From a checkpoint of a small audio frame classifier.
Model: 1.96M parameters, arch convnext, layers 6.
Rows from block 2 of a small audio frame classifier, named by matrix and row number. Rows with one number belong to one neuron. Each number is 128 + 32 x the weight over its row's rms, rounded and kept within 0 to 255. All counts start at 0. Numbers have three digits each.
Before each neuron's rows are labels from the 100 clips, of 14976, where the neuron reaches its highest value: "responds to" is what is common among them; "lies over" is the class under the peak. Only what is clearly more common there than usual is listed. The data: melodies that start on their tonic, played by one synthesised instrument.
# fc1: MLP up (model.blocks.2.mlp.fc1.weight, 960x160), inputs 0-159
# fc2: MLP down (model.blocks.2.mlp.fc2.weight, 160x960, transposed), outputs 0-159

responds to: the note F#; the note B
lies over: B4
fc1.125:130188098118105124125158145069152070189148177148128047087096097109159150126146120093180117065167157135156133122143085194174078148130165110161125151129117128103173148092154115125184121159120116097133141151123157113080131139222104143058143099088133112154120133122132103020143115153126085108139062122164135153155115114103057107170119121102118088132090069092157078117132149113119131139118123134069123157149075147113079116100121134164132150110156108160100130167149145068108191149143124
fc2.125:165064178150108097156133092134100022172103180179111040118086121117173114107175127166177130180094124138086150121110161141157102127127156148110147160167134141150105138072151142090086135129128143191095148120118161113098092086145132128168099086167098138116114126130142147229147107113068124187132135145118111134150154136105121109129122117164125113082115136130038082115117160123121140120119155143075107153144081147090190146112161200116110143122132130141138160129133106127114209087122065

responds to: the note F#; the note G#
lies over: F#4
fc1.422:110129127150072195135150104137084091121168097146097152095093129092145098189185106169131130080151135085054118090124134128130123104089136144138126109081121145067108146152100101118120113120110133160105158073093160127147092096152072175139153158130135071136089084100127145121192102111108166141146094087134026132130159118124165093155110093142086160098231078109151151126197127150114119124132153150144120139049157104098090160129150217131150127108120136141116125126156156106126141064161096
fc2.422:121109109172130160152119106170112112135102161122162123114138088179223165086132145067116122083127141087132165099107103120136094033117149079118094080121164207154111180090060025117115110083161134118117159120144118066123115155135097079149072109111110133087125124130112100142106099130124098192141097164096151152139158095108141114121106138129062105105152113105098118164118152096125129120127154100150088120134153119076156138125115144062116164136187159147121126148085138136148140126230081

responds to: the note C
lies over: C4
fc1.521:113079103115142155120109074105137111095133150128161132121117070148107106127125072099120120153106115102113064155152129000022114137145163089103140150104124107083062132145139127155157181149147136099150143124126124181098142148138147105113197101124115109091144103143120131099140138138141108110113127162092126147107153175121086171107147127126125146121104050126128121137136125110102118142113152139084132198112127112090120178144108191212084134123166186116138218164115167121119066153188101
fc2.521:170126146073141125064145183097075150174146160160154140152134072142101144139133119096135151063136106122093059113111121096090121085082123163140159103172128103152052131128159131075149116095132107169142108153135122009127098121084179123100145119138065169107136073119150101090112132171098109019064088116168122124130137201133126082138165185110122141160144091131149126169161104142111159132117122155141130134157113131125126153156086129183110097134114130141115118154139140100119138150169054

responds to: staccato; pace: fast
lies over: no note
fc1.386:158143075140127113165145129109095112115132147148134139069132137117127072138130093115096177137169148108083130170137075112112068113099129138170104163121126108132131107073131109075140142089194132117160167137091091102172146085201120107095164158114155091154192082130165099125139142104134153051110137116177106140206085118145144113133144163108102125051123112065098165113096137132106086112178137073123183178135120036153082169100119111144130193129104157164137172191113153145163115096123136
fc2.386:106167118079164161142164114068155138138132124162134168136112044145157110068106143115098155140106116129128125203134136162176157123127139109115102078110157114142161126157142144138139142121114101155163156134101122140124121128137139156178137143153123141145106093117094116106154141206067066096102150056132105065141199134107148099145129148113107145157140105168152067125161170081147157125125140202172179148170135145147154080108126159128170026172099155153128144152193152150100143146029157

responds to: bass guitar-like
lies over: no note
fc1.287:111129106164059116209076085131061127066185105137043111135194122138068096114115148167148151133139147104143107181143149091067118147096083151113093137121131177103152130124123132167140155091126136096099106118161136157085138104179141119128145149119104169104123147155093134195173100108118148135083167152135118109111151090155143144195181085092112087074185098139105188106171119152132102113125097172097138137122209114147130113106087124179113162090159126090072124143140113079133121102151170
fc2.287:108122154108120108169082168139131117140127161113189145121111137134037111125123092148142103105197146143118126120139149117179143106192120149121114158096100150158111065106086110126176084125143170088154107127153143109143096148078075140149121171091064116094138098135148144185117189110147090127062140144068099152111160138177104118152144188133094176128102169153199152171072147141147051170176111110102090132133118088129124098137154120186059114153208142091103158157137126111139143101101086

responds to: tonic: C
lies over: C3
fc1.356:120119101117170114138107087138114125129170128151086112043099135094071145106083093081107171143139120089085165128150163058170181059051135136114111088113147114095134167117175152108112115048177107190104113090143172112148138200132154089167149195143141093134137168161190157135140071081163129120144085133118130141101161163131119100124095147098135062109119085119141170167134151148130135090057144098111145139110111087123085107171102127122170112125128181186112145131138132114153112093170124
fc2.356:142148170165133153120143122138139100117134144152158089074091146110169083053156207142129179130106185082125065126126103094118125107109106170112110067169106153135168141135074109113145111090128163152105117129125130131164123135117107158134051186175114140141147108204142087137159114168156088100129082127187168061117182118107152149144120129071134166164171135153139140153116170085191160182091132151139136163091167110114114181132183104145138117091086142144165144131132078099125203122187112

responds to: the note F#; tonic: F#
lies over: F#5
fc1.309:128109108061122108153138193125140130113160133127118132126115144074101137081128111146033154149113106107169092076147044113143092103142122154105138122083158138121136155083135091143206108184128146113114147136136217063098130138064202130152127107088131165125064184204146134106137144154115109110148143127151150109101110144116077145166145143089086102115101053113141161116158124121077106149146138116111155117125101167095209146103118127139171147121062117150188130129145161152110180171149140
fc2.309:098141164083140131175114097164099112093140088174155068141098128112158124161138127083108131101121115089074110100123164075108103117128130113141114158118076083181127094067111125118127151121191169127109105135177214127072117118051063113125184135096148125103167128070123190157124182176129117161078127120101138169094116152115160142133190096205085139096088028126144161127146112103109125153138102130064175153103127152150122121139158154102133117120155108100109093150155086136101171142105159

responds to: the note C; tonic: C
lies over: C5
fc1.398:133097100132129045166121160094095095068150139103158149140151065096087115144150130143125158141142135150144038133124139073134146184142153117106111155172117155132081141116118099128139138120164159159114150133097143164120137124164128104110172114069134073150142031151132119122217042161145148103118102113079124127103143116138148119129215086110138124124138113139095149138149099153105101131121101118085147120142065136111104128159135125125151174125062164093100232140128197082121076157140168
fc2.398:136161116147134157045094191120064188155151126131182124166098099123067126162089116131102161138130153126128081110093142151128163146133141132131167118151151144153081127134203152144188184120156075204126166103103097095157181185117151129116123150134122203094141115120145107109120121115128107125117119183142091121109160093160166096121161154150122054117174135138112069133106130141082162089157103109135075165162101137083163058152104151199147118133090117113144112055086148165126150136073115

responds to: the note G; tonic: G; sine tone
lies over: G5
fc1.581:155102117151165148124099102119100054135152172117143078104098050168142089101106093130126138158195091123105094140104188115124084099152089138136101111080109125126129173092150158161143220113128082131140136079118108119127177124146125119112210111153097143147119163085194164084183193171144150134169121136145162100133142125079105199133144058099106092098132103062101128115102109079122082128196114132118124130107127127130173185122112098111087158134125152124158127153143171125177099069111115
fc2.581:123161084105153184112125101123133114106117171125085148146126092140129128112184072086160135168181118158160099117184061077169170115136084136141236115136141127120126105123138119102129174138106116141144142118145130054106135086088165133150175135172111135127069119123074104152125092120137117106126123143127099100145136154180165121144228164123097089082129161085177113132086140084086172095149106160139090146174132136134064095140142122204155117118143141129159090114129131122106047167088191

responds to: the note F#; sine tone
lies over: no note
fc1.67:140120071106109169134142140106093130138121135077169119147102143115133087139140083160127154148132135144090114133125125115028203135117169148142137121127191072120144132103185133122131156171185067088145127097121166110143098131166137095123148133132147111137063131250115084099075144168160128145112136058121131052158135142097145125127116061126186098118109089130174141122151070128024090142136112122133167125169153105136095114116145087146104131156104084147146153123107143156117140094175184
fc2.67:193104127101093155133190121128118083117124200125094111187121173105143141102095104176158200129192147153100147092136167175069184128146110158146135134091136124130123128116137112106140141189128092106106176112143189119122138130112132130104079129114137139099101101013120091136137175133128136117170221157114145138119154125172150123092193116109209132079123146106130149120134157129080133199111091169104127098125084138117190098116107173091133124098104113140105115136139070096157082100141160

responds to: the note C; reverberation; pace: fast; tonic: C
lies over: C3
fc1.364:155152078204138112121120113079116139113147170162125175132158110152077102125097093107118123122136128158130172152159096111154092105094147160102095116111144148078146101088198139169151109175157133130143127146167090119102145153126112087122172122134101156141176074164142113127146131148132049124144133150101114137109112172117094131082188111123136119057142089049115079068091128158096115135103120102053173158107118120129058124135145156135085211202095195157124124219147153139151125098145120
fc2.364:146116181137121148082145140098105146157141215174161171065122122121106093084157132169128109160110111135155189158108126127169136161078199076116150074161124140112155115135114096139138104189123058081136172096153090149131159161137167154109106154133159136129147080152105163108157120097176057065137109170182119113162112178195120121054200133124155099147132197069157109100094132171095179127142151150139141148072145115118137140158128136123130113147139149158118172132131142113118166153133063

responds to: the note G
lies over: G4
fc1.362:151157118131177152074078151145109068102163069145109207124132122092128136178150014178142129137146136135138105148059107136150094122109150193096116119141184090082189131108162115148140179143137137115201151123131119150189120100120096136130105131112110138119103128077133146127128172198116114086136107107152054132134085133112127145113133117123127154159176076115157130145134190132124103112178145070079146156150071171113052127170160116185182115120093116100106103118114140136121155115086134
fc2.362:103127117110112096081125122146136095126183102189103144098083104125131122147098240096086092130176116103105080130182085092117120120070136113187118092106075112119103095113145152154137098135167176124087138137124064128112137121117133083091137141149118122050095131164137132106125121183041111177137138094108163090092124096168200151157125069104099158141122134183100092181124151149144141135124080100122151165129152184130138119136120126191159152141144132141143069096118072078140154129060149

responds to: bass guitar-like; tonic: C#
lies over: C#2
fc1.44:112108124148115098114062128080113152103140057147075126130092093093106140128172100142153138128137134161192059101127066075143109133095154123111067092079171116126131141122082099159128139151192181165153112131132133089165156081110065072165154146199108118139135106104145145154147081124141199085091115042141110148194119130150145094126088120112079157098154125122124156134094143159079167130089079085131155122146133154100148206139087128124102077106079134145161157096145126140093107107087118
fc2.44:140113065113135192148140103158145127142120083128125141161162121117165160168077161118139099117077122153061116127124171119102101120187142181109119135167153149127143178152136148097164130037156116123153116134136177133089155081158133127069149096128116112105138039194162130111108166100156126195057065135134128121117130077115087175136090078150150070143066159143112125114130156210154104080143088126117131134076156124156153159127128148077099171107106086152102141140132114054117155118115160

responds to: the note G
lies over: D4
fc1.685:127116078111106116124110112092150160115119138174182109101149174118139095060117098126082135134139135160135137104160140124135120002091180126115164121096107128128156139104153134114098136149115168146128129073117173084119085131148090173127134148119078183119115158186129145097137119163130136135145114099189156110150098083134112125101117125057145135055114090107030087149173127136114097124207087082158143173133105157064143182107123075111146130113131165089137161143070164138176137096117068
fc2.685:164123136135106089122130189173141155130125152156151127164108128146119177119179141107164105121123157173127082115116091147119145045168104110162122171111054150162138133100110124150146181119164116126088094145102086131070128138112132123097152148149161105143137135145146061207097113119131119149148128111080153150163096084124138106193126179105039151163157117064136091133208086101150116128151120070190123105182159115149154112110131123074068126120192152104159145103142118165064202128124108

responds to: the note E
lies over: F#5
fc1.728:113147104130105195135132158136161162159132120145162162114150071109134124154117110091139141162124141155066120097151171169120117085075142156130127052138121102090145149039168098151132143148142125185204169147153113015142141151154187108077103117133110116144147111125115113138166116113156099152114078058135165136179125145132138109171075146109127140136143147136032163130167149115105091132112138106170147102153070072153048167142114200108113147084119129147124112177120113115122105119106095
fc2.728:164145100138113154078141077106087096184153164079117082168136157041147156104142104126168145164078123119134175074106180113118072099111150096154112113109068184156131173117105101091198130115096113085126192124178180196117114174165100160144089150196092155123132117088090107152095146112137117112080130086139129142121172146169121130124155058147089119090089137160098102152106120180173132157153151126143124074108158119053114143133074129081096119112095122144135136093099117125173127142107121

responds to: the note E; pace: fast; the note A; the note D
lies over: E5
fc1.267:147152087117110123125126158086137107193161122131142109114173133121112106111151073107133155098150169130082113097133145116122132104065162118114184156100183118121141096039148152126209163178095135130166149142132058153134156145131168119133194169141111128155139160169088169085142140165108049105124129144125189106101127164094047149112149082117127082180093123112164091085083182118150104108113117136072163155138069143118058113099099118095116129160070125149161132115118165138096089073134094
fc2.267:154148104086154105157128086161133123165086162164064140101146102123104162103119137140153087080103105158141163063137130071144119161100162128146120127162126094112080163151153116129161108147128054098136084107219063130106076164121137166123123162140130141104154179101128134163080129069207119116093160076131129187112137197109112149069131092083138139104063159148204147127099188150112127120144153120148168093136129137150130167097124158128080157067090136111142117136112093170188138170136124

responds to: pace: fast
lies over: D3
fc1.495:122169105141106063122142104134118140137148177129087149127226107173085136126121110116125112149112133181140139128157173096102079109078121096143121094107161141062125104090135187148128139202142152122143147108123118140120121065118099098113128151146130063101161136135133125168122107141145094113187136192074183111152123171141092153156134114110034150073103145094093129070091147091118067144089139086100135177178105114127107092094092107142128154112095143165091152123185145133073134040079135
fc2.495:160134091157144139112094071127163129090153141177108166138209115149154133105129152072108147144118141146090137114111082173090052183133118102100179113150141156135114128153137146126127130108151107151113103105151162137147132085183076132133050115147039014118120085161096157100110092156110114134139128134167116133122137137143133132145111083127125121116176156114162114100072076093105128134146126102160149130143158078126154167119166198169166170124134151073124137125123107055217083191135133

responds to: the note F#; the note C#; pace: fast; tonic: F#
lies over: F#5
fc1.251:131112087093148160151158136148139170133114116154129120148107109119121107151140087185127097142140125137111126111140148015132143097056111084178116138191113145095121137118099138084088127124135090107188160136100100120102129111142136104160121214065149108076139079087141118055168123182145124105170112176165147080118129107140159091062165137050127086110122109060130156101092099072124121132180214129103134169108164129097092137136140100167127178112141133146110156127149193162141153115131090
fc2.251:099140110130107143146167094141107090176139110127144106080104121091193144139076180116209094165127109163086114123100132143158109120128162197173129096152118098199186100155157116099204142103169115141118118129170174099075117127126110146109143121100142178130216075145103148167153147127136107156106135111162128116102130165129145165106151081157163162193029098156073134132101166117135142138135142137105141141106154208100119128133067180089130144115138132135085118109132184169134154158085175

responds to: the note D#; organ-like
lies over: no note
fc1.579:078143087116211127165118110075142107132090155137118136114163122104124106114102116155120121122104136117136118051118087148159141136099124145190114055115185050116180164115169079121131124147171151161140162127141140191171136087188086121129151142144160113127120107174140126131132183125182108167093155166149059089156164162133130112132097095096104114122166099057096109119050111141128099137092122068125176113119082156078080120144093129120174214111116080140129133105197104127141115136155120
fc2.579:118140112161079152167192144125056165134141096104157087142126138140111147096107059153122135116137096136125120119103188146146115138165106156141131089118106078138096103143118086164123118200093146165075111139134197139138140096119127181119145151116144157073146168099136110102102084096207163111128106153092130104139168116068140119120134046090117180104196118102153159160131082095100255130120167105089115129097100104113135102095154126163093101126122163101105091119118083072122171122143099

responds to: the note C
lies over: C4
fc1.136:145162093135127113110132079084128110155122173110110148086155123171071062107122033132120151115211215113098116078111128070122115126139111096146150184140105114159121133140140094104161189153129114124109145115084110123083175109214160136085216139177072137109070129136109116137093139146121113110109174071138122123137104173071121139119119147128108100129145080132094099096100108137089098119141127070118147196107122174124081192107120139118144158097165110117139192150128122076123109141148093
fc2.136:156090154077122179131150105115135142143124129177146152133104099166089124130112063102138149116057023123153103087106134201166142163097121112152150131162095132173111147150147153127161098115121137208196140113097139149159058101111135216108159136091092126104111104154108111157173167090099147075144124151109109083162182132115133165144142154113150125140149086075161080115119109150105149116116163179158162111132080114161122130117138135152082159159101122066194075131153124092138157161067160

responds to: the note C; the note F
lies over: C4
fc1.699:158124085114112161152138114095129129113118193147125107120131090156107112139136026122210164103176112134085086073105184110148094129135098120107126118078090155122113116123114139159168147131140164099158154153098158139070116119155117105103183130108089131107137152148086083116169157182164122129167136148120108063163124113130164183134125170128123130075133065070148150077150084118133124151124173056158161167134077100125151172121136113110118057141117073106145172137105120185194043118142148
fc2.699:124099150107108174124150115113130157134112175170068162117128117136157150116064142119196115168130093146092077143179074068148089110081105135114144116087161080079165129113102146129157130140144106098139110112134119092125136185052150160164162126143085128131177156208207058124171113101169125135097088117119168118180126122108129174101094140116096184151082092103122145078162156166147130116117149179138122131112090128184094143116128142108111164203158160094113180100142165133092199150141112

responds to: pace: fast; vibraphone-like
lies over: C#5; D5
fc1.131:159121100124154112187154114102131127091109112155129163087092067091110051106128126144146164118125164137117122100136126047155049124088154131118139118110122112153142156088116124103122115097168144169158155109077090067049162062134136151176152119174149077138149116142123160142085147143106128137098115160079096119110201149111167081095081163157131141070068133098158188069122163139135178134145178096071124173107111123136097121144194133096199109115090129171123112158116152171137105126157137
fc2.131:165169146125126133149144172103124121117173139143135139108156115111161141117172198151144095133135162126122095139118138136125098158130164122108120111139078140140128115056146097100152108100139131186187130120168060105133143143149065123151107181091135065126146145188036147114163176132150060119162086128203115095145097162107118101116135104123083090083114115096045147113177108183143130130075089125129156094128187141128136168089029154138085141129098176116134183170119071172136127136142132

responds to: the note E
lies over: no note
fc1.61:149115104158094101178117133111088089175150122163094027113156128137086119112114081174161176140163088147103124125151132106031144137152146110165112095112126143108161104139134145088138119073192193099153151119125206119098111114137080075055166175093128109150152106146165100149147112140200102165108152067125149104111131148148125133123087064105117153128150121110104123135149119136120101091069149119125178138155141113086085120178066099112159112151096162074111105119184120092176140137095168
fc2.61:109141124154123122085128109100185082130131121150167182161152110107132114088128065186140091154207165097109106123154140125131213143083151140106126154109053163073153114106069133125144100136162172086134094102182103190146136092154105185186140154125132123151152140149092145105090145167130122112148193161120144129116147190136170134116173130016130143138147131145131103092185146110200120178109103107108121108137202141121140148154113106141144118114123179151138129128141100069169106184119151

responds to: staccato; mains hum
lies over: no note
fc1.132:100119122179147160128202066056115134095150118203116076115141153142166119116119083137107180184119090153057143184159142171105165127115133171176150093100077143119125120071146194154140126133111133151121116111121109113090164134150051081101140101124084142106078084104084129091127188118113130165159123109152142088146164170099097068162125096084143094123132096191140157099157156108127130142149113146103188142167096112082099100119166152152121128173176178082096177146132124119097095127103146
fc2.132:097146153100131133122188169132180166098125107123129118093201076172094107116135237129149088118157073120139090098117099121161111118192124170144090103106087142148144149147147126094131099063121132149099135091163108153176099113124179130194071088123182134165137138127108106181087141128081181104163095118140139100148170101102160146076088152115185117132126108136145133071144136174106089111092116170113092086136095104158133081099064039113149091156104104141110075111133152115120103116102126

responds to: the note C; staccato; bass guitar-like
lies over: no note
fc1.453:071117112074134093158178127137116097116133066130113091106175168116083127172099139152126171139116136095176127136099108128126111160100152092114054052073170107132088128159115136164068143121114116110185181103156102138082192157175156070121120152114135066090160103168159079143134111128154107126162140147174157108121173128081109165214136144092169060104148059101134117165142164114095110144167112073138145139089143155087130131103054113141163110087131167117118147129164129143112164138117098
fc2.453:167168172122125093121185103085118110165143146163148124117171069151110131105112083175150158134159181120174107030174156142126089184137163120081133107169111140124105119114083148107122129130107136175129161110122089122107165096156135191092117112126145134074106124143078160112107187137199140118121104120146146136126139198136185206084168133095161128154118079118166176084116105118144139112134165129146136122104119123176111149113113163154132112110058204078138067159166069086134139088080117

responds to: staccato
lies over: no note
fc1.174:100158120139069118125145069144055124102125114162085130132129116166092033144172137124115115144173122096097148089142082153182137107126096126094075140135126114113107115110169140189114192197167144162128107170116143077134119121146125124151127157130093070136116114141131161131129126192135128120101093141106085064129085107082077157175094034138115110098053111156140116117147127084168161116108105065113088108165162121110136134108119125113206167062121085133084093163145140148110180154121121
fc2.174:145179111125114129133154101130111154118172118160145112113050142163111140111089155125134132127124150144131086175129126115135080125152093117130165148093129091110127119122162241118114122122159092166154117109068146132175109132136131099135134145171181175120168112086127122121092110193106125116098085164135135103172165115158090109068142170110131099162156117114111113157115086060124117093067105170161042131160070103155106159087150141150136187130044167135102124124220141067141076183108153

responds to: bass guitar-like; thin (high-pass)
lies over: A2
fc1.462:081147070167126105138156139089139116084141144132112126102131080110102101160122130167125149122167134085113165086155072130072121150063184115084113133134125165084161113094174115149110096122149114153177123116142122130118174120116138092178135130104101106132119100102075063151153159110154052092165029126147083143133130120060122098158156154098082161118148125166135117068137152133121119114105130085125144142164128142102117177147115137141111141091117159150200133161213144196242103106104133
fc2.462:144142110078147075174122157173165209090072153074111148114144121120099122131168109154086104124114116153142141072118085116065100113066127178113156152068126112050076151157172077115156184116134078142114118146101135138123135167142153115141125139078141090110164137120086160116066156094160159133108133114069154109148060156150117136150105136142120119173186082136142149107079131107070168176157192104118080161097176111139046156169141118121078126133116126179119097114139134151126108146097142

responds to: the note D#; the note G#; marimba-like; tonic: D#
lies over: D#4
fc1.189:126190109140157127170111127098065098147128116129129107119151112165110123093126115068077139101128122156222117156066147100146104107146132137113102106128108150125123145089101105166077138124137126177048132147074146165102144182131106120138139160141139154132155166106141170166164147097186139113180132139128128076137119119137095137142129045140098128103154099108086177091151115101055106176162190158095135211096093132122094096182135075144124114131100114122098100109121163145132148249173149
fc2.189:142136083130152188121146088124207213119124145075110158070142073098088121063129152076090124085053113113169119153129135132146123115087124126124173107162137164114110179168110122097086155074131076168085161189084084045113125097120138107043166141118150146152112133162126101149095133111134135041126121128086124126111103156140141134111127102143117139124167127096131080127134120110110155132150196118148168216105156098147113145087134093126128187127106143136120109147145118138119112163197110

responds to: the note F#
lies over: F#5
fc1.397:072154111178095170146124076131124128094102062172150173118104108130131126151130092133071132163164152111130116096113160037122131107103114083107087113172142129102126181106089156084089121135145120107202141143090129117147115113181125149148189184110147088177090090120122115056162124136129142116159162167134154116160137123118108120148136099032072104095135157166146147089097165099078075170179192132133151129180076139155113132120137089140154153131072129149109200111116159103141135101089084
fc2.397:049162150114161134114115088135105124138084117162130082130144090131098165131086121099102139107129146139109117155167122097103117121146076099113163126170120166219082100151127119162166116093135118193066117139169255109119152094128118123120151077120091134131111064142100143143109138118133119155137084116233163110103131143093107184119132105177140128108071144137094063164085172149122135102121148132135200111141123114130114078144172120100147129189169134114070150111115172154141107157095131

responds to: bass guitar-like
lies over: C2
fc1.311:176148136209098144168126111145080100102189092117136103118110088122119108155110142164141143127145157093196089135146059155160106127063123146124116116139123126113128132093075137154092182100180139157111129091124103100120168085146108048145123112120120177110155122076096121111144086123099189109099116058115093127210158090099131160144162121130167133062131123161132120121148163098132173077079111085141171128152099130091156178116106148114173105088119136097126143052157086177054155090104150
fc2.311:132125167095144113125140114182137116123079161129080136136122118112075170152113141103121134143070155136095124103109192092132113081100136105148119156131098167125102126152111157120115098108177078109052140117106108157099127158160157147121124134128100050103173140187122139088097163072149090184087147074181080149105131097084037151126132110091155121099079152101135104115088129174105108130141126154115140091207120187128088210140135161072143205132141069110094122115133098067113151117095147

responds to: the note E
lies over: E4
fc1.548:070145130116125089146160137160113177143133126146142138081072133074164125182096084111134100144192146115133150109129148147114127130055146154183156073147130086120162112095069128098162174135109120129184142173125055144094128133121111122126128083132055083121138177086113143147130118156180116129122076120140088085156096136119155146151181060171109166040134126146153151136101082120084075090207160135155152175135105155137138176089131143150085155098074087100150170171157122161121139095111121
fc2.548:116147136083154099108087120132133191151101135076117084134100140126126104146139117121079152071139119148120123095172123136164168154107130114174141067168116096063098093157137093172142155144079060133134205109105201072088126143157081127130115126113186140107145118031123135142109141053194134070103121077071109184135129126127163111147122127167119169166081089165147147109087132126119144164164143148154151168112118108138103135139117107094151136170138133182069161166091086122114152160190115

responds to: bass guitar-like; horn-like
lies over: C#3
fc1.321:157130102182123138167049122133115168136152196126111152109161142128146080096146155110121092110103129144126134059145140145116098062154101079140115191153119133126141160026171137162194127163126122109135112114122117127099000098151118101174139145110141135077115084138181118125150100141110151109111084144140227096105108169125125106137117122136151161115131134167124098027112069122144146109131149130101161100171113091134114176059128159124098121139118106117136141149170152120129130092133179
fc2.321:180131174116121181137076129156134069120169124165156182090175090136155152124125071097148095109197099148141128102193130112110113152175167116116131121156144131135125092063114072128063112162141144132156119110156108076108098175147124119055120191126149125138085097115094170180074147091168171176100111190132181142136129121123155135089143129088153023114098122076131083148158099120121130113091059087117135117127092143172173113101116156112120149137153182098076156164130121095137125134134137

responds to: the note D#; the note F
lies over: D#4
fc1.332:153097116115104100133124118123101248025135155144168133110169082070151150117131059178067135172183118141123175147141094084130122108129158140116066153125113131098103117095140116133119132182103137140116184074129060147106134110143124117145124149143090077117156138140146122100117099120112154090123149110147122150139159168119146143101118113120142164171118081130188053146124094139189082152067101108042159152135173116112110096108094129156147144180078119092093130108156138119188115081117148
fc2.332:075158184094136116082089108149195185048163195129136128149183108154131119109059224112119136118123110118104149141119139141141154119081160136158090088134137118107084097141103136150119135086139116159072112122094093125114144115119171079089152138116120158134155093168226138072103076148138108101201100132138150146133143070105093156094138151132147104139186151135097065164131115127072188146113120135112112207109160167133153101172127083105155148110151170152095135099109126158101138112122139

responds to: tonic: C
lies over: no note
fc1.552:159098123121103155143152137133118100152175162135100154129138097159131135119110118131112164132162155162144104095065142138125100120107108140116108166126114121137119131081087128158176122119116141172155147090150143079068146096100184063115178100104157181111129157095151149093181142127173149069107139006152111111100133043115127173162134130117159121089131114135110136105124103108118168173020131133123159141080169122101135174074065128136135064116064182107096131081161149159139181114094089
fc2.552:112119143103103129137140112168125141098180189077082201113155126160107116123122114124099103138154144173122154054174122037186116120176101095117151124150086174183157110136102120137135111150101140102087124161099151196073105156179129214142161080134124120118117110183139137132133100101146120121070136135146128150178152074139137160134146118156137123125051119130149166119157137151143117122156135146104137082116129105128065119126113179152151048181200097094104149071107193133149182098105121